config.yaml
model: "image classifier"
dataset: "simulated grey scan slices of phantoms with and without marks"
train_examples: 122500
image_size: 48
crop_scale_min: 1
horizontal_flip: false
translate: 0.06
targets: ["finding"]
num_classes: 6
arch: "convmixer"
norm: "groupnorm"
activation: "silu"
weight_standardization: false
patch_size: 8
depths: [9]
kernel_size: 7
widths: [384]
label_smoothing: 0.1
loss: "cross_entropy"
head_dropout: 0.1
init: "orthogonal"
optimizer: "muon"
muon_scale: "match_rms_adamw"
lr: 0.0019
momentum: 0.98
nesterov: true
orthogonalizer: "polar_express"
adamw_lr_other_params: 0.0021
steps: 22800
batch_size: 128
epochs: 23.8
lr_schedule: "wsd_sqrt"
decay_fraction: 0.2
final_lr_fraction: 0.1
warmup_steps: 1140
weight_decay: 0.03
adamw_weight_decay_other_params: 0
Rows from block 2, named by matrix and row number. Each number is 128 + 32 x the weight over its row's rms, rounded and kept within 0 to 255. All counts start at 0. Numbers have three digits each. After the name is the row's rms in percent of the matrix's.
# dw: depthwise 7x7 conv (model.blocks.2.dw.weight, 384x1x7x7, trained with AdamW), a 7x7 kernel
dw.157 086:120111159075157198129110120137088095098144139179144078169084067150137090182176097084112099138098102089098124125116096156115094144084139139102094116
dw.158 104:145130120116125124114110079109127137156114125165222106133125099111150082224090104109096135157118090104104122142128110083029151125113112114150144147
dw.159 093:133076112095113157120103100170143108055106093077089129144156070097119125184056089161128098159093107160108124109132123112098128100123093079110081139
dw.160 097:028133124092122129149082097141108190099191144121105118139095134169137103109098104145140093116067072124187090149111157148079128110153132150118111134
dw.161 095:101141087089097107139088172145133123099140122137104089031115094124087113155183080118102048144073105134097144128134156147162110139084108117106101130
dw.162 116:204143135150111109122137125128130183133117145111070047098153169148110108169112130148112159142048113129160115097132153167126191118158126158141180166
dw.163 095:128079059155135090120114121165124124179091157146132089150129121108105049155070154096158127083082131072117154077142128143140104153102113137163108072
dw.164 097:119105082102110134077124150136118143177086134148077112107187116112136176170055120079102128152183070112094091120082157099149113089131095101096123122
dw.165 086:081133139093123158092106089098166093105100104109121054181153094127103166089086120167127137135073099053174133126120079152099104161085122132135121113
dw.166 104:069111136128084111072103162094144140150116139034091088118149104065057105150088094103137093100086125126117117104112082129139164149103145109139145131
dw.167 106:096124126125133105153166132131138119082133119112148046117089085077120124189125125121105167163066074098084115159131137112103123104108190173190109153
dw.168 111:101073111089193162100093070171081180111096151129121157126112104129158061161087121126136100121076116127146118107122092180128169091144116131157086151
dw.169 114:127127120100117139132160097078121095101091172080105125096151105175064105166086100078131113142159119134134105026132113090158163097121100098092101137
dw.170 074:068143133133134120162062152181184146126145152153087102130153080147068196164107169139130163135102169148148158178166120117110173162124125147138151159
dw.171 083:130107153127127162119099048113141157100160088154180089138081139154113113150130119189145130111056054116135091109111149140121128083095096121093101071
dw.172 100:091103127126189124172122125203130102127122140099115099174104079110063069179068117105126060114097172099127138135151153148136100135131158116120163104
dw.173 095:097112104150064120143103170134145130164090148123104132067127135108101050195112086148071044103151088125111103139108126098129101145106112140090144137
dw.174 076:142136136128154104156174083149091102119091123096110139136090076153193044172128176165120103127163197138109118137099152171138072148092149123148110132
dw.175 114:134097100140089154090142138113124146165101110134124141082112115082109056086213061101104078152065118145074152094117149143113153112136100144132096142
dw.176 115:135126133154120159132111110083101167103156110079142052061073096112105159161197112098093097159048121153108165112149154125101139116144137145096114132
dw.177 087:087095116100088152182135063112150129128174099114182093108115120106097082201092083085131101106098129142108118120109141088094071131096154105115079112
dw.178 113:076154147116116139171124143140138094093121131127121115056091051083124149133058123142073072134128123146199149082073143110154129144125094122099121110
dw.179 091:127158173135168151123141133067089140141154157122124145082097098092140151154091041069127111107058153108074144131087135139143134103088078105119162127
dw.180 076:074084111134094104223072144125120123118106115099122087127090149135092120185126105138124128129175157077148109111078090100062083093101129114119127109
dw.181 093:147120110083125080130124151187121111140129150105078157126037099125038092165080129117167123134106171152116123093119133122085102160106146076101117117
dw.182 098:148101126094130116086148093087102141083095160118086124126100088114140120172050078104089078116181074123114106111082083089119102169147112092105121104
dw.183 116:111140094088066079105088128103101125054131119140167073108181114131166053167054124117106116084125128144132148126092100130092129132099138133126161155
dw.184 107:124125128109083132106138089149116123139113094122117112145128092059142127059206105075095120135087204085090088159094138140073155115162133132116097124
dw.185 089:162122142164152124209087128112143128108166182125135068085103101110094152116116047089090115098067146090128093157164122119139115143120097183142120132
dw.186 086:098108142088097089139131140135080098158129105058109190131091116127113108222061129123128109114121180062096091145113107104109124113111125125124118078
dw.187 110:085129116108107112100151101135133103101162127118063109065106121199082098151091116139097108180163071085113140066086133166137127145141075119108091125
dw.188 100:130109087099144134123108090132095177090133138148159072148176166102078103160160141118068137105117049089113099101131095130106173179115095122091133178
dw.189 085:123109132116180095115086091137169149124152126101102082066113105110137098198159131141080085086075081148147149118132141134102157193128165075132113170
dw.190 105:090107123108103114159147143118141114076106184145099074158078120107127032178100123112066125112095087086114104129108095106085141127101103118183120115
dw.191 103:108150144117122121158118105140146173096184090092168121162114134093110153086075076114125142075090110114121084101172141143146172070172121146169116201
dw.192 102:155128129149121145149145102094120102134152105158141063140094105145186121147213142124108144086135059060089106127089167105070114086095119163111117123
dw.193 099:162085115125078098158143116063098091150147124097115123086078138151108079161111064114151071096189136108102127109095118170094109077123106095103107099
dw.194 090:135109128120084105123151163074140118115132140135114091117057126147119084154037130134160077078085144127185198170122143113123140129158148186105130132
dw.195 097:146120127142091144146135098138116086200162143111212056060115142161077183120111103138133133130146142126092120094135097107151108132108106086133084076
dw.196 113:131125109117115147168112154179120079126126123178149003099113166140167104132097101129145108055152087099119135117074105101111110094146116112109115120
dw.197 073:129129149110154155064141127136082132149114131153087089183107126115167122163085090198123144174082177064158096164122081108134091164146116119143146172
dw.198 093:124110136129074140143182127138084141101135169155058075090151157117139121214142136133122053080115151124095086123143093113106154090070129107127122127
dw.199 144:136142141146090142084148158089088129174106113117098138173198172113110058243110130115153129114134100088123161124127080105126150119147103116142131145
dw.200 086:099131131107160098138152134082139071113172109116152103119107110071083115205140089073075115145088060118173091104117081103140128099122117143132170142
dw.201 103:110124166138075138136094121117082114203156173082166191068161144136107114152068095137151077132085121104188090114101106131115125112149118129140113165
dw.202 114:085103131066085106135137090127159188108153183100149110139071106153112078077159117081176141084105107134090113140152104137101103118181143123096128181
dw.203 084:155146121094141152126144173136137099128161109112091126144054142088085106138074141086108116177121098073097076108142104098117170077181134148070160163
dw.204 075:101058099134077132156119094127114136135111129063101050097101112075118119175065137115050138116108175138127075121146111123108113125123150158137089135
dw.205 087:140130170143132092114140149142109106085112105168110070099101090077079066195077148057109138082081115146072122125142155145131105140106150131148133095
dw.206 100:123121104108149138144145133133152165110121131169163095033108157116163118126212118160109083084056131112073140107136102103102183126095095121101137143
dw.207 098:110139163104151143156147088136095119148161142110060024113151105113124150146084030106088116164112077147099143077112127125136123136107122117117134141
dw.208 094:122119084145149084105122196041097108093135113157101087138130115097147112157083126133127056139098074115133109156082078102099122135167119129076100120
dw.209 113:100083155133134132100144113132113102152115159082099073102150129105096112151049158140154091119030150138102166099114164123097093131089129142118077077
dw.210 089:102127156104091132119110092136141157099075146105108148052162086134109143180140143065080121082192124163079096092105169134113110094097115157160153140
dw.211 128:106103157113141102126136107118112173114134133110162117124095198148067073063171069161117108152082129083164080087131151160114135112083091130157085121
dw.212 108:154159132114150162141171147115119140143110147163115121119151093094125003168065091116173148101085163092094171165129139151116117148167141137134110109
dw.213 143:141130103084090080106148062125085095079099143128136109124123106138151162177207176188147125129232131125151143127136147136140131135132116132131107093
dw.214 083:139141120133095107102064152137050147109182046143156063118112141131120140172154140106067110111105085112097120157116118136122143116098047115128138121
dw.215 079:111143131120133154117185082103136124146132130117135092063106144139119076210152108117112085096137059123094124148142143099087211180151111113084119125
dw.216 085:100162163131145141096146205150115080152166133132172090065095143135144110109178077100104064147104100115104079134158152113130121095117193127111158099
dw.217 092:199145106171148120167103101070154140141106144075162126086162149103061125116043161169137127140071095157152111111150137125123130115109100135128129182
dw.218 073:102160070082143121119113129151105109083136136126108085109082072090099157154146154102128118131174059094118120138142153064157134129047071089126129121
dw.219 096:153114129140056141083131111116082126159159112127121103061105154130091041145195095138141074117073108112131156108096121091077117167156137130125122130
dw.220 096:173155101131137139164086088084122164092192125079153121095109171150059098196130136156119142162075131132143104116137133102131132058166122181132124125
dw.221 078:134140143105113084099084116129145098107120108075124131074101095110118109196098100127130091129123071081087090145062123111086090098137122089047126131
dw.222 089:153128089125135183135152139148134104121089166123075074106147133165113121222085114099130118084141084091174061082169125106104114109145159118139145155
dw.223 080:108108092090125128087133080135106155140124130073119103101164127101112130176238122120192138162112141136162090106165109136098082118165187115114098146
dw.224 090:117121130085125156103161092128087119199132146122062128118095141137137007174112089082099126089137105087106120144126109094144136168153134133122132096
dw.225 097:111116113160108133154109153091136164155097127070166066079160142141147106144132079125191118080241119125081122102146102122127122100138103125133121093
dw.226 081:108079083138123165142088135106105090109123134102093047107080088066068109184093121089122099133106126105089118077146149164111138100130125122092087106
dw.227 091:154129130135118090144106158115076132085128110129113117101155153055185181124022115160099158124115118080166109113091102114152112103129098085114109089
dw.228 111:124127116090153094124177123095060094119112108121125175094074128150111067174152119115179145098106158105071161140130145100141176083115083085116179153
dw.229 093:115092101080151159103118136131179141136133132183100066172109100136113085135111104122166103159090115131054127101114081086148129126160178163155169192
dw.230 085:146118127081140123122126211157117098149143176172177152090100138104126107120093133158169114075086077108071081114096116113112145108122143103149165199
dw.231 093:125139138133116140124153156095091103135135156098017102138122138190125061127137099161156095089100166146187159135125093113126145175172114147143152083
dw.232 091:127164110162126116063135150138099104079129149156110087121190129100146137114103141144057143074070106126051169100146141121098102148098124192155119114
dw.233 077:156145060055085122156104115123135129156120100178062101149149089129089039194104139141106113102116150084155150137135123144130154168129135156142136109
dw.234 096:136118121126118132091127097099106103126103154072133102155064099162129103197046082145120128128075079088132162112095134146151071178142126164152102147
dw.235 127:164163146154162116094153147122147158146150136134095210140128128152154072180032143137137143125202106123136144135156186091121148143147132177114115151
dw.236 086:097119099098095133132114143109068099132053125154103156117065101115118090163085129147086107112098116127134085120079144126147110086090142059123057164
dw.237 093:112151129107094138175066065122084099106117063132114046121107083085104125179097117121095119090110126133077070106129099104166112104129138129101107123
dw.238 099:094102118130117169122083112123116110138134104116128091067146131127109255109084096125142086128156110124142126067117124113107113125125072069098119137
dw.239 119:149133114059097147151150160178072119163148132166140044111151186143099061122094118187183113126103134121154133141095087116112154105120107122117118156
dw.240 088:139175160105095171101143100135074161093112122107187056042106125139086115180073109131091106131131081095162129138117113153161136132113101125122126166
dw.241 083:101096101090115134149127176147150095091136188123083123133103136101088069177201113109119113084093160093101190131080118128132089111142102086122111085
dw.242 134:120129133150108122159127129126150107079229099130078110172137150128124136129199066090085138154045141106123078159101103119141142109139135149112096109
dw.243 075:129100123115086134088080146134141053134164126057111108035105148123102065147069127120113108144095093117157132098131080134138161141129105112159093106
dw.244 090:125179108091068069117082145105155133121129162150123125130117125136132116179204105178143129149077132150100188160105103106165085141188069113127138129
dw.245 105:103121112097102135125127135072117120153149120132101063062087129129077184190116075119133154059049129065119143133124118136126133145112101093107138142
dw.246 100:156135114129120137131149107128093120185121105117142081089055124145173080139091109085154066198078156103106162124119177135148125164147081166169143136
dw.247 071:147136118132097046168140082107170085119084148119105126166100098086105085205088132153134077107119124116127159104112122127159080186098167156123118112
dw.248 104:161143095137055126144172129076083062103088172148067079093086078139092077148122129144097093156158126126120125129137150087112095113117100142118094138
dw.249 092:030141126121129089084153109131139141124159111120068087123135147108100075188074110095102141119111134098055118073135122138097106105087133137105151098
dw.250 089:136140151092150097108153121131138082156126160114155164107075110123106143194110083157095110060131108118048135162107160113169136120094110179100058115
dw.251 202:111101093094102100097106101101099102112104104105083110094089116101102075108065086112081111067059082108096091111083096096106115110114105102116106121
dw.252 109:100099112131108171162159124121135090153145118159060146096125164144174091079091150112091145104245115095160096131118136117165169114148152109121109106
dw.253 096:087120074126110092139142118069150096151158090099110197110130122085108106170071033159079125122149127092126147141088102093129164164120112115140136122
dw.254 109:114152123097066161123190175113116115158141175108138117109132143128108040137176109121174107091132106087165172112099174135076187105134146106155131150
dw.255 100:167081161137136116118174114120134135131141135137125123161088120160094020152058098112178114105180112100134178121150159106144170175108114137123141175
dw.256 085:104181125138091139122100065106119116100120090140045098077104103076134105194091090088135072153081123112109155077136099118108135128145151123106133159
dw.257 098:144090103107105103153111082050143105160064109104075187081167118132134106119066165087084132123142131141128112117093098104130105149187163109165142129
dw.258 078:104105100102099153135106121133082125134141087053121102095115153076107136168066089156099089198084143129157117139155165142115129077070117135093087149
dw.259 105:126136089103096131174133117119158114139133094143063121074068125098033169117112087161121090148078152140160084081099134125124180114132124141087137136
dw.260 097:083085119121159123160134077102117134112110130109154109200104118104131099087212099156081118080095082139118069107138121080079153115134129133110104176
dw.261 081:115056077150140084093108053108096134084103103108156148131159112128157078172146151093120104150130151082137141105076153118069126179081123134110099122
dw.262 089:115040087139114120124159115159093109119080139076088116076106080146128049172096096114129119041126122139120112136131106164131163132117140112106099118
dw.263 101:147083169108189112071138114099118125128119129103140111208077116114106155163121147105081070149129129077119142108142070061135147094087097105150131101
dw.264 109:087139102111083104107086159103133133109162125100108118108147166091083064188138157143072122148122085122171092108084081136079162120127123171149118195
dw.265 076:095154133100113097128086106084100103094090098167105134095062107145116105211099089128116103117107085118137100091109149134129059067134103081123126165
dw.266 077:091141197105089109076190139175154122088095116054105104068106071143129179134176104131133123115133135140085134162116087141158129149148144106095146128
dw.267 083:110153126127169152111080159141140124099144151115115054098092106117102092236112114150082129118124097085163156123094114120169061129159115154123105093
dw.268 095:158184155173134150196142157164127143167127145150153112181166106123145138136150148190143158128149197132162140127165123124149117145133196128163207148